{"arch": "transformer", "input": "log_mel", "norm": "rmsnorm", "norm_position": "pre", "mlp_ratio": 4, "moe": "soft", "num_experts": 32, "slots_per_expert": 2, "max_grad_norm": 5.0, "warmup_steps": 1110}
Rows from block 7 of a small self-supervised audio encoder (BEST-RQ), named by matrix and row number. Rows with one number within an expert belong to one neuron, the router's apart. Each number is 128 + 24 x the weight over its row's rms, rounded and kept within 0 to 255. All counts start at 0. Numbers have three digits each.
After each expert's rows are labels from the 100 clips, of 14848, where the router gives the expert most weight on average: "top examples" is what is common among them; "loudest" is the band of the loudest frequency at the time of the peak. Only what is clearly more common there than usual is listed. The data: synthesised imitations of 52 everyday sounds, one a clip. In brackets: how many of the 100, against the usual share in percent.
# router: slot weights (model.blocks.7.mlp.router.weight, 64x160), inputs 80-159
# up: expert up (model.blocks.7.mlp.up, 32x160x160), inputs 80-159
# down: expert down (model.blocks.7.mlp.down, 32x160x160, transposed), outputs 80-159

# expert 15
router.30:152110103163151108118116111151170134087144127134073137112103142099120130093152102138126124121135108144132131101091082121133118115156136126120152136123089091140124100149128124167130132103124138135113100126131104142116132132142120148105181153
router.31:132170127103139159156172142110154130131083143144138187138166171183163136138124122167135162152152139132120134139138111162123116100148128087148122126140123147126094118106130186118150125124152157108131153169108141140131141138152141143085170116
up.0:131142116126135121089112101152148108125187151137157140103117126147119057117101120145151148094140144144164142114138135091148153125108148111130160136121134150136130133111132120093062110092137084122162085112114144104123086114137105053126125121
down.0:109135162146104102139123127109153112151136113119109098123108095099100162123094091175107089110138146182101121109134141103121148122087109126108177151186091102123094139143167116110116156191148093149104113147088104142135098127116131135080087121
up.1:140130104140179136170132118079177163092158123138161128104108150156103120117061136172129149111147071163144134150090145152117132077140167169127145143133105138137134110128118144113149143064160104142111084135133114098123124108154092104129121163
down.1:110102148165160154102110140152130139109158139177135142137142096131131109125136133131127126103108084143084082164164113111104131141106095135141106148143140092103152126156127099134136160124104132166107123127116129140108152089112118113145103171
up.2:118117136096140175123131103167153110145120128170166139138123092132134119128146146116112161134095101138085089109138150090165125118127095088150107163133126135152198155113092096141084089140118153107157130106167128165153102119129146116144119112
down.2:140123129106118139122142146152108152107093097146125146119120141134131135131150121146140106110114149077151148170117099162121099135150197150155118106080114117149114108102109085091123116137092108131130121150162098101093149161145130117112056118
up.3:133137122168111114159122153144106135122087113165098124113154161082111091161126145137124127136115132189166112113119156117133105106121065169081113151159110161128147125141064128139141114114121122120143118131102144108097139137123134148150150170
down.3:157088120086163122145118180094150135135147104133112189110117107177149147099142187118115099125113109139064179138089119117131124126117123148144143130115110139151109193100128127114116147152151150099152160143112108111109113117108139157121117095
up.4:153108104169130137088104134086151135105114125068126129108106142129129128123132143149117141162122072118141126125117143094149113102111101200145158158153110153106124127121137110152126174100136142179115140142146130062099126155137107133147144154
down.4:095129155103146112140180115148083143144141149155116131144095117179151156120116133072141120119135133127161162125133078171126079136123126081190103117081117132116132141111114123124138157114116087147153057133112137172127151106120124072077147120
up.5:170160108130083148090118149143089112174115140126161116134137156137150126141117177124062090095141166139170153106120109124127149145113130171142146140171133110112121101160122085137109100117126145116168148140107125135159135098095126103131130125
down.5:132168149146148167135129107095138107088137147151099094115150128122090132133164173125118123198123102175118115107128143130149169142095155109090125096127114153153133108130149154144137126114111161074118150139152130108103106122140127083124110171
up.6:142119148130084132139136116117134115125156150166119085133124156151137098108106161147141127116148165138158139168136109138112118069131132133134140132165131099164124072147137132069122113149129141115145112137108162131070113134155086095118107143
down.6:150131096153169126079145108120143172072152124161145127147131066129169137099149082172108104070123127135130106076116125130140148151128134089169138082125111127088144133157121139094111133086156150165118151094133156131136116107129154118106146119
up.7:156123153150170131135135127110118149111171120137143117105128163112070096162096116140164121100132150186167105151096117147125100096127099172064169153164139174150141094130117115113104160087119087144104115130104144111103116120142131131120130180
down.7:178094102140111115126138122095116134121167148126153127109146098158139101147133120128123127129140117128100124124124122096112113103107150151155137128159102086117149105148128127165187126163143143110134121137104129134132174092111131085133118107
top examples: animals (84 vs 15.2); meowing (62 vs 1.8)
loudest: 500 to 1000 Hz (59 vs 14.6)

# expert 7
router.14:089119141113127149112162126150162134127165135152125115140154138115122129123149155166128176173158109146113104129106159142134132121089137135118114176141118129116133136160119136129125139099127123155134145126069155109125124152147161171162119148
router.15:125102175135130149108121101121146157107137117146157192140152120129130132091113126129130146137154129163112141116113082089127151123119150118117132171149099122120131135129140145166118156111142141126145113139098175096088136123149172170162069138
up.0:108114094117077128096108128115121136168103112126099111134112143096142144111109110094113118096133138164163131160096102151155121123147092135120107109156137159175104111164117155093177115129146102183153167176112117142091083112095118141147116122
down.0:154151149134175113144137099154130128132137132145122115140106119129141153164134101181124121111137164101129109137131191149128122102134117127137094138148124095101104113124095103132122111150135092099137137148184161159110167180163165145166133097
up.1:122161168120131100145129156178120147137101114184091134145115098108133179127163086140127133122106124146141101135092138164153114140142140134141144133130089124096143144078092113152149112142156177169118122169182131152147106168131107117150101122
down.1:127155165094151143120139109130086109161129103125126111113122141127122125137116146118117147114128152163119165064148110147125074140116097132166122126130165125154129116153148131178120131082139118078138170097129097137169143135133146135101117099
up.2:150142121146153091087089141123131128158116092187119128107149173132136151138132138124125140136111130134121155139081145124111098154112113149111073110144115142104115120121112164145131104110150139109152145171133115115121089115115146139099163174
down.2:117119136095150143147152050162102145095134159120146102129124110118075122159123148137143120133116114149144114099187089084115145149150113111121127158150142134118155114138167115115136136121129117148092128122143160135135144079127124095114139133
up.3:139150153134151121144082124128134155156156088086149122165110109161140133126132155133142121138125181145156094094159115145125116081184085121164140133129151151117142081079137132112139148090130126095183112080142131136132122092116149139105135109
down.3:157083132090111133150115122106134141099131137089119164154189130123115104124126111125145125118127084113158110138125133142153133107145123178126143130087118163126120146155107143125107120090128142143125095122101132081144108144150125139103123108
up.4:109145120162067123160110191130147122134066141169086125156118134074141131120158118100160127145081118135158112184141153126113091108133092127116135130140129163141122139145104159108135131142134119141118105157145108112094153162148117144135151125
down.4:118151155148127111135110102127098131175130135080135106104097071132136128098104145113148114111137138162079147088097138127100135130137119132152136109116155108129099138097162101104127157139115141130137141094167106130148140115129113110098113116
up.5:117128134110111088135131161077110138125125117122082126138106164160129109139159136107118080141143116150132131122116079149108101122120153139109120094128124169146141119121123155101133118147080137121146093109140075171114160121122127116127098127
down.5:125112166118162125113142118090143121128149129163120118127098072149102114111136103148145135101148144121140104135106134180122169119121147090173140090089134109134161120096154126102160141145147112146143099054130136142134148100120111120114144128
up.6:115113122111119141191155119088095145123121162143107126158078129102126131136138142135166119137143145075111112125135135119103135080131144114136152120097103157097101089117137096121151179166121153170109128112115133107126110140109119130101147104
down.6:148129131168140118135116141138159092149128125127133135100177134106114120113084137143093159119102124157088139090139152104150143137115172149119151141181109102111099166114131119147117124097115124120110128120079110126145116096149126144111107136
up.7:145116143136127134162098126092147128132114084076102107095137115179119146138069122135117138078133121141127117133108144144144077098128102160118080117145132106151138125120138107117165102121128146112101160125137117121140113119151136142121123131
down.7:131134179167094106129112129147143144140080124114091133101112102113083131141115135117161136105117129119121115120120105105156087100101136119174150142120144106143151120103134126104127107114126183130159110095144142106164123131138071142120133152
top examples: crying baby (43 vs 1.8); people (43 vs 15.1)
loudest: 1000 to 2000 Hz (50 vs 12.2)

# expert 6
router.12:107121136103111137135185154086101126181162118105123099140122160127183157110139139133141146141150176147094150144113138149119142154109110072153168126148164155141130137175154155103188122115171086131137111141121135169110127107132130144098108109
router.13:126088091124093122130160171077111129167149127114103128171142174126173166128115146123149108125142133137084140140077124136130126160102140144140136114138146141143147117185121115117162135141156095146155130154110078141084108153089109109091137128
up.0:121133160179164103155132128112145112109160163140167100151129144157137099128117152106148100153118112176121098102131138131122133102154108114130092140155109129125137101049081114129119109093109134076142120135122102128147133100129127083109137113
down.0:102138152125132120096130104193133131103119126133136188182162100089114154144127099121126114126116162132134120118146112135116124177128162163118143161130094122125138150139120141166102142163167091120143098089129115121165103121138119136068140113
up.1:113105158134180142091110102149170134126121106144130154116116119142110139139136122163114101134145063132109121109081139142156127097161161145122132126120095121141164120142131098137131145097120155143143126097115125142112176094101129109164084123
down.1:116137117121103115149118128102116133129129144093152123103125129140174100113095124118114082077103140092135164130087165125142114118106129151129122093146117077106070155117126103122153110172164126145162113172099104152132109107116096157093126114
up.2:133092158096129134137121146158160147129151104112100163146143119115133121122121129154138124110146096123119139067077148128164125083135102117043133133165106140139109122128111137154111122130147169159160106118132137108123108084111089088117148168
down.2:142114168143127126097129139144133145093116124106121132112150100116098176109069126103163107147167139110155128106128178125110115157146119159130067133138105126164129127142110137164110125099107144137133114138092127157129101155132146147116115211
up.3:155169093146123143120102138178157108119156151106126139098112115125123090131119113154090165147156146093161101121134067128165106142139129177132152138143105106148089074121128118142084109125117138101131118137108133137172175169157145097182118142
down.3:161128083097140149101102151134125160123099093148098123144118157112162147122140150120122078122099107112110127097104137139147094133108136142133081137119100127118156133100155108151189191113102086099092158161102099137084158114147154114113146139
up.4:147103116136098161118113134099198113121131150129149126084120115105119054099072126124129160105140128130128124164106129134134103114118161149091128119117104118130129108146113139109130109167136139132099135116116091136116097134141102109184179135
down.4:132109088149071087113144137097105097118118094100119155170102097150160131159135117102136086122076119118122135144122111157135088120155092096105115130054116147133126164113106123144148147147124105128124112129119121129136136059125119141105177125
up.5:126157140130146106136113148173109141135071081139100152100116139096114123146134128110099135054128151154136101158110156104107103101099085125074111123144104159129146113115075128116136122122146144108134111134126121129079121099120129155125130162
down.5:131116130126115132165145124160102116155095159143081140130116079162104083128162128131112129129124127114167121127134124117123137091132166133117141132131155143134145149139152131104125149152104136078125157116098146129112140153118115146148091166
up.6:183140142165133169138127144125141111090078168139122130141143124126118105112102165157102120156152137104135126147115066098141120132136129137160124121117114100145102125159121132136121155129156139138195083147145163133159152143156145121133158175
down.6:145094121127107086136150147129082113065114110108086109140102154126136128144148081109140130114117121097153133132171105138105096089125130140128074111154099124173142111085145167145071137150100106132125128141087150099136144154094146118127098169
up.7:153114112106082156105130121115167096100128172100167141116134105159123168150149132170152135117115125133159084120134122125188109105138144187154096171133112135098128134129125117124117126095107137114118164127100116094130112145158148125159119131
down.7:123105140146129147085083123164125137150126123161184137137096119100151126135136129138092112116144159119168132143133178106125151133135061154094161148120093141137137098169091133138169113189152115161131094137161090163055172117127127133161105113
top examples: stream (30 vs 1.8); phone ringing (26 vs 2)
loudest: 500 to 1000 Hz (49 vs 14.6)

# expert 1
router.2:139156103119183143121139165130158129146116110125117092112099133167183123091125125137142141139164109139120155151126121138134151159117196098150142095117104088130125157152147144126105139149156127136151154159126100136073126129154134117154152127
router.3:179123138145138152114124129061108103152151164119136105142112103141172116106103103102139107154119096159121128119108107141167107126125148138145109125133139125155183130072096120130136135172151106137143113153112090118134099118156137127149122116
up.0:091114126098091141102090128118147108149149107170115122137124113094127169138088131077109184129083124148119077153128151166158126099164062148097134126128124163149115141118134145128172136090103149150110129119089123123126079146112129131136103130
down.0:164146154132103104106139110136116089125114135128157090108146103122126097149136153109188137152119136130199173131111150124119103116148106120155105134095089118106144140117111133098084124086159165153121126116163161148174116138157094109142154142
up.1:095126103091131190168155096103147148152132124102113122126101135161144126099105106142086147094107121127148143131138099091130142101113128086149177125097097122171101152117109134118134138120108145152181114123129161092113084107133119103133133119
down.1:144138145119128120142139146167150144119104122157144148081151112126111109123162083143122093115149163163100158126115143123129170088109136111135108080149129165153158094108123107088134123085152136106167137132170117148090123071141121170115143118
up.2:109109107116136115152130132109113165146133115125115140164131146118125091139155143106108124100109145071110133123133166127117152126110127112137126099095119157082182127150127133132157144142106116097101135138142122117079111097108079140140091088
down.2:116127137092135121129093136110142132145096100102134145108132122100150162105150088141117150145108106091128109102142107139056153126115150154130154100124129142088113164117161101103169095085189144116127174120123143138192105149128096147119148151
up.3:152106139135126123154143071156110082097134115146116123113084158144123129128114129138103137116123115113165149128123099107115117042147082152136146130167124124138093099124130117099134090082117135157158119128152114116133101122117121121101144165
down.3:106133128091144132107148119125121103137131133112128133126146073162158156119084116165137126146111141131156182103175152108094154132111173160177185131149114113110092130118186126119119146174120123125179108118118085138112167112132160149104104077
up.4:111082150133143231097097130150149161094118145148124145137147123116124143097121124113088149112075071138119135147139146097135138139123137127102130169121112109095115152113120149182125130137136147142104133136118180089095125141133110123161124164
down.4:107126091139109091169148137131133111128124150133161123138173110126132096090120151134124085122130158092153103131084151091134177164122161166133131134155147131139093143148145129110167108130120105131116101138133117140148117146108116148086116095
up.5:173161136107121109082140103185084060110085130133135111115106116160117133167132169159137133094134142065164153109146092115105145100132103125140120127123157119135125125122135070119077101117095158125183146131124145137143135160116129116119132136
down.5:115139080174115112137140135136131130089145095130089124155142124130135126104097099109122162145119116119124104125117180127105074117133140113122170100152092141118096118142125167154130161140160142150120122148099077143089119154149124121123117142
up.6:126122093128139128132155144122141136121164152120136117161072139085139095145127129112156121105100192078099119155136099163159131122130113101122107114095076144136099121139090141104118095118123106107089138109108141144166142144126145056125092077
down.6:113133099151124104196098137105124121096152148115176130153110115109149150121140112083118130134132089107171133112092120148135152190108108122149133165101105139165161143089137140128134143128121124139164147084107101144115107137145141120101067102
up.7:157166150122110122137150096155160108131109126142175128127085173131121109170135106144157125124131144087120104115150134143117113060129106098139128125120158138105164106144143068130089099080125121124138138127131108153133156147134113111120122119
down.7:109123105167126125144138095138119129099126117151142173174179102091117135109118109092112126086143135120101101110162159106155108110138130147114165094148105168126117109135118171139119175123132119162143102149127127127108102125141146138082114111
top examples: animals (91 vs 15.2); howling (63 vs 2)
loudest: 500 to 1000 Hz (80 vs 14.6)

# expert 20
router.40:117120160156173095129084145111155129156154134146121133131167104095122147132132114094108102109159169147133101160153127097129128162140178104098135102128115099166096101098110109148174122170178118118112107119133129117122109114133131131166076150
router.41:149097166127195149158111141123157155134123144128142185121152120116130131104101136105134105099158173148089114125104131144124117137136153149075115137124103116173100102149066157136142145161168099093117098111077142119127143087114142124171097123
up.0:124109116130159150187123140155092131126143083120177096152117150143133166106109134098087166104125114131166095146127098145128160133128112134147137143132111107122149079143112136162139148107124177129118150146114122159117112111111111098159120155
down.0:102130139155157110139140105137152125118158087135143075132103139168083168103151118115126121129144107165121114130113162144039101144123123101136089137159146153121123101113124185120125077140131106166098053090138116129140144115164138133119115107
up.1:143124147113150163119126141146131129127156118134154097107092163127121158133100146111110135126112110126137133129129076162117140091147122149129124127121113080152152131101125122130152131132130178131127140126125128149122086105130102103121139181
down.1:121175113132118083144119113135087124091140096170117086127114125097124112179130137087123083130110141143130132140161152137065119108156153135153149097137166084132117112142109145086146116130134147125106110120073153087128112143124123095077088155
up.2:157109112107135122105130138140086089130122082154138128155126158115163159144103164159102119103129130130125162157107089108179126155142116165144083135127097115105130115134058146090142118121132176114118155163118142116117132119147170116176135168
down.2:122114133139159137160117143152164142132149167139110105144123159142096121183099148153128131081132110118113097121127154110171149105060103128125133141152184108117157115131127110158141094112104148143145172155139168173102108156159133143173109123
up.3:189123133125139105119140157133113115145141093087108158153097159118128098112149139133170150141140117112083105154151111096109105073152132101144155127131098169105133091118112127147132113127123137044110158099096125075097147131152128105103103119
down.3:134119111150113075136159154088134096110143111128159155144167122130121161093122115186171142127114145103126072124152125153044101113182120095145124129104141139143153112100112105135091142124147143154099118117175116101098133126171106156141141114
up.4:103139122147093114137158148152145145146135122169111125148066126146126110115141153092143101155111108115152135116137068155110141063150078134166070126119128147122146104105137149130088141106074112137145103137144138114119149107127134116110102087
down.4:112161124113125084131127145107118179147122087152150148109089144119155131098119153127163105124129121124113114150088113143145090094119114087136130111117124153099137141142121108106171129157142132146135103165186104146150112150105127160128156133
up.5:121125134120137123147114116139147125120160142128133098162100133124131148142167140092152089118118115111144102153107124173136110069109112100101065150142124100077159137143124131080115136124131086169133122105126158111138092123108081111108113115
down.5:158134163092133161127137133131151141150144120106127097118139093092125102165152126114124127188114140128131134122144115122043123086155134117121102115121090110123143137120145124112148138115154116104086164172108147126143118137135097119094126122
up.6:071142126117130134109128142184169174152126097163139103174135139153134150131148143086102168091128115111143093180126093182129146140138120135141112130096111154066154099125103123141155129107123126124104123162119121161113123145119153102165131154
down.6:099134116139138130148172107137135153098154135150141096112104187154095151137132127120144113140145107111133103102124142154077121146138130106147104129124160158075134134085121142143154081160131114144116114131131125176145132122161144122123100125
up.7:128129113148124147127114121113192126102150160101118126118118145133131084129108160127152107101147134071129135159124123130135144056091100160072146164160111111112101103170124109090105163103126139141133111097155112091117111090100079087106130147
down.7:155163129138129133142104141147176106118120148111116124133168098104132095191103171136137099137119096114110155142161103108105148084133123151140125161098135124112096102131135127113141103120139121122089142144135099096164118136146094088105124144
top examples: quiet level (61 vs 29.4); applause (38 vs 1.8); stream (30 vs 1.8)
loudest: 1000 to 2000 Hz (32 vs 12.2)

# expert 26
router.52:142167157115146158132152129086116110153110137112148109141155116113102150150156145094103104111140162137119142120135100093184099154093112160120142133146120099131117117155105084177143104145180125124164143174076122135126164150087160111145111172
router.53:112159107132122151169108116120143106153127115171154162127107106128127147122089088101137119127101111114108072111118128141114087109137139130109156131137068106108155107161146166141148169133186121092108127148101142175136127149144134147101118133
up.0:160132135149091126138109142099153111082135135135104155149126165097149127184161083134146134124121154143156117143099138153140099125140105109124085143134057127105163135164148111142086125081111144106129137131130155100097130117126148121118128151
down.0:159109132135063129127122128132113140161102122105099120212136106163112134142139101156152108154149121095198132120111139143101159128142082142157129100092147176108142102103080172133130150151100107133154128150142092113141115151148148129093136112
up.1:100110142134150094164115115105134127157129130152098121129149146105084119144088118119148155159204127135199126171123165140101158103136147141097126090141119174106135084143135141077133113110129132112087113121157126120065122142176088112119135140
down.1:150116102059128132095147110135104136086129127127141141109145089144140111129139099172085134096150133112121111088101116125160143102137138100125123164116136118172168123120135154167151136132101090142198186110101116087168131125115140143129155116
up.2:097071157121134102120115087151122122090142153137162144103110128115109120133119147097144126088128095135133124109070134116125123126105119088149084198147130201121149161042104108149129134139098167165104112119140120081107115098110127120149140133
down.2:093165124118131099138143059085152135088110113127138155107166154110134095113136155140153131159146092140155127095178144118142168134118118128113131117162136108082136110159138125088100155118119116103127148135155157152155107120126130113110103148
up.3:101125138106118166102168157140125153125162144144130076115084173147159127132139136142094123088090108145163093144111087153140139108155100126141087133152118145103173121112125139121171116138120154124122127174146127154112123108134139161133118137
down.3:135124102137102114114097128116150116138122166156161151157164136128117137170083146110155117129156163142133136133131119094113159142144152128146144144112111156181116141115156084147082189100129143140130100130121124094087129160149123112103116123
up.4:133119105169163122138100172113107134127095106136145137158158167114115133107130100124122127146143115135076075107084179157110129134110140101114145130101081151193124137122113150153106165103107087146121113119119110087124131124102123135130116130
down.4:109150143088131112156117117106124110118102111140156104114113091128145090136161126134131122140118120109179147134179113097096134148125139117106099109127140151066093154106071109061112069127163147160129100137140131135131086136106129103130121143
up.5:112118150102120113061131121151134120159126119166121112152130114150149142106100137133128119147115099123144130142140074105115122124157117116150078129124134165113176120117123129082133131098113130155121116144149156126112068107120138129114159140
down.5:137102123150122122158135137131148119124134155097152163132093149131162147141066113127135116110133131128084127115134155144133191142119135103098172144125116120124095124174147066114077136107170173097119126148125125141094126114159119176130106124
up.6:131103142134150181090121162154109139143118129123115121108130177155129099111133151182110121133117098168145144129096115154096122066155111129126103161128122117137123115154122151124115141140101129122122139112124127126135114089128088170141131141
down.6:122112086136134134104124120126145138097109209116172114165157105111097110139116132100156124158156159113138100112133142138132141113128144096147108148104125108101147142100126105155153133129157127163135131094141149120127096146150132135120174137
up.7:129096142141094143091147137121114124164111114124140129123127131129172102085104132102129114132141133138129142124102076137135154123137131099176142155144164110171121156160149121134190115123110123217152147119148136109146102141134136148106164109
down.7:146118118164117115181156111141134141084179147118111155152101141180126126118098110133136134132120108139098111132110167120156144112129149109157174173140129161209112112111127136142097120159084115106135100097118127130132154145126095089093106106
top examples: nature (48 vs 13.7); water drop (46 vs 2)
loudest: 4000 to 8000 Hz (54 vs 12.6)

# expert 31
router.62:127144122132127135111108099137167103153135159105143138120132112145142130071097114107117139112178108145128070089099108108158151146092163109130144150149112144148154140086080096130125116152103113127149146095113102108146141127147118101156146111
router.63:131135118128122154105092060180153155131158146114130164153108103146137130100113171124155154097138135111089096115110114089125149106136136132152149151103124119163170107100106137123140157153136165141163148107127149121148108136159147112137168097
up.0:147141147156130158160095135151161110100106145117159141146158134149122088145134088091095139128140087145129167134163119120153098122132112126110139151127111118173120143109146120150087095127087135143112098084104130157097166162137117073140132154
down.0:103146121134096139069139169157122140133101090164118089107118135096114145127152145169134110115097127110151140156129098171133099123166132120120113137134155124093135142143137134124140091102154130144152159143125157156125117130147105133116151131
up.1:121130077118114161125097135129133093144137116116089146128106124138113120114137131072126119118108159154204074097122103123103100120101125125124129130137116145125070158079101126083107125142112102123098129092109112122139088126098093059165109127
down.1:128114144174116097185107155114140108146152129146121120123167113133124160122075087166105134123152154109087119146108169120135123139174127157120115149122128109168096095118125139136107122118100148110104135151082092137119120111157135156118179176
up.2:092104129127149106115115135139141088105175108134151122108161137110091134180106102117125169103140133153142141159101180130177147156099125159099085120106124166114112143102124133099119095119117142121124135119153117169117118114168141100121127122
down.2:098137101080109130111094150112120164111122096114090087128171136108156150078136141126097111150077128111130125150159103142080124145125107139107137135168160116133124128131073162143158158137102130144123164161116102102105084085102134165116135164
up.3:106147138118141121127110146140099144119101136151124159120144121126152148174171149139117120150116134086110157103126150097101123116157129141098099150165124141117111092130108130142129145147119117116141098138117135093123150145137173169092125135
down.3:121103102103103138112083159084148142124112116137100144121136096159150135111091128168116108114169146146121112161088135152128123164092144120123176121129106104153075152126134111107115159147159084118147107100144131128100149118162127122107119119
up.4:156107128129140117167151091114159110113117121159151131133097135150116136125089150132137110149109140138121142132083112122172097136126139123132109184154090125134133093132096102104087134105133158138163135161094123096115151115110162122111105118
down.4:108172140108184132096149110139165150112118135103123121133152133085089141149099150144115133113116126151096127119156131163148140144084103141109120088122147091170148139173143130135150169108081104129109172133173126170174128160119115138110105102
up.5:102110100158108099147120131169127094116115088149150094116123128114134115128153122103119101140150136122135160109099156168124132159121112114101096142146108075135126109128119136153116110115144178130144120137104107148176091138087110151121127104
down.5:115166143117135147144112113134138142136097140160100119133162141153133146143153100109095120124180139144147138139143089134117129156094133121148159121105156141148168145172144126120130091136136089146103124112169105110171101150143112136125107084
up.6:108120123088144128161145113100116093096129076132130170140143137136095163173116167145125108113160119143100122112059193152134110123100135156132096176117070157100137134139113114097138159114137136108112120158094104159103108094070113142125120133
down.6:130129142166130105117106165120095105120141156180151110136140119120101109139132142171157179100110124161147147112126109130141097126171106155131121069107136118145155155097146128142077135104086156103118145141145119154159137151145121126149119132
up.7:116120073111106113134130141127142161103120172114109170132089120140130145130147115131144093121107136109108149145115122167143106111136095123121116107130147131149126155155155132109079110170122072145093094086101132150129133117098108133118120116
down.7:109141137098146126097156097103135103132148066154136107127124134160098126093112148119148149140108172115092122112107147160161095086110111108152082114122114110130116097111058126139189093108149136106147158134147124099152151156126154135142156118
top examples: household (42 vs 18.8)
loudest: 500 to 1000 Hz (34 vs 14.6)

# expert 23
router.46:129144134123149163137171116104174124109141163176118134125111099117088104077121108111105104145089119122149136116118110156145129128076191097119167144148139117137144157118111159104114168144124117151178117153101155149125134134118141118124099138
router.47:155137145148157165130162103149194125090159150156097128108115125152133117075147110120111102127118098147126144129094127139179138098083185129108093157172135091143151164124079145135107141148108115135169119121106168155098121124123144147145102150
up.0:133108131124099128131100148107123125147088133109121108137102123080098133136143125106173101109119155090139133169163119071111092076122115132119092101085134142138148073155103122131126123144108132131099125118065140138113164137101086134166134161
down.0:120112141143126132133094156126161193119135167085095165167112073177144103150149111136101138154099120123145133123162135130099114128187145104132150131117095137138097102134177114120097143114106139111106082116106110095137164146163123125097098137
up.1:148123130110131134100154114087145135130111166099124143099124152127162139135126166134129103160103130155132151101148118099158112118137143140093102114118137105129128189157062130136130119157123122148158100146109113134123136147121122113103161161
down.1:126143123161142075106115141155144122110149135093148147144155149129129128171124127128153145173150119109104119140168156133168169122149123135146144113104122166112163141103189099119098124143156123139107162098109124100145126124128113129136162151
up.2:139092159115140105094125120111138142121110119110113143146171162087138137155118133155141121101123124135088137123109182100163082117145122111139117151091079133074136149096091116135110122122129133142095126126120139122109151158080156150109113143
down.2:125138134190126121107114107148110133112137135091104124144117110147137128099071140141150110208170125076126132117152163112129141135145129136137133123116132142145148130095164143136069144122087122136153138105119109155099123105145146102124141128
up.3:111112121140156092114103144085119090142142136134121119109146151136122129161122112123170125120151132128139123127068123133095162114130141111156096069075112176112148115120106066106136106145128115105077099160112086144135129144129072126095142126
down.3:142115141077104144129081101100134117131042142124157151083107097139117092151108170112142127144104077116118128147107101097122127097130165127104097108165140101139091129145149114139141137140127153122101104162125122071120129111156101125166120160
up.4:110075128116102117115103155132121151168144127118134129141145155125146141120129111079124131187148110183135111126130156129133129159092099151104141116113107157082137131119119125140134117133150092127107126108110134150092159187088162074210101125
down.4:163107127134095082149160162146106113147166132089140097142162127131116152165103202142163122112115154111117145153131145118080110141145105138135115152102165147126122150110166112112153119126149160107101146122163123130169108140119133105068130116
up.5:096115140120139136171102169094104137158142114165135083125133152099126161130105145165114126088127168136160134104069145122153136131117117084122104120090123120092120108182117103126157133130162129101131127195123132134124159124106153134163103146
down.5:105117136129104137136146101084156110105178147077135126118127149139132164115122170157125123153120134132194146162103136100147163139126134177111132093138150085113096134141118132100143129095103156152116116144137125135141102129111165132161154126
up.6:152083118115086134173132156124147130131126141078109110171091154108123141130148132120158104115120139100147138121176144100128113120161101147140123154120112156072132098117133125142098122140107115107100129071089140137116159135112127109160132101
down.6:119114141105115129154150144121153129132138079081085158115114109167113181158113138173099221120164114147145150130111111124128107130154144135121123118128127139127117152109165114109131136136104136114117135115187090113113122148150177105089114105
up.7:107107125141156075117131152080111115121145127121125138123131141146108136169103137081203118100143123124121118106091143151062131113124131117135089098116123183099138106108123087131119118144146096141077113151111115135143145118107110122087103099
down.7:121140171078105164091115119109134117134047121138179114083150117148120113150115156132152144131122069147132120147107101125102145132120159124129135120122136083153097089152141147142148140144152120125095090153133144134099130118180108117128121120
top examples: church bell (60 vs 1.9); signals (60 vs 11.7)
loudest: 250 to 500 Hz (28 vs 10.1)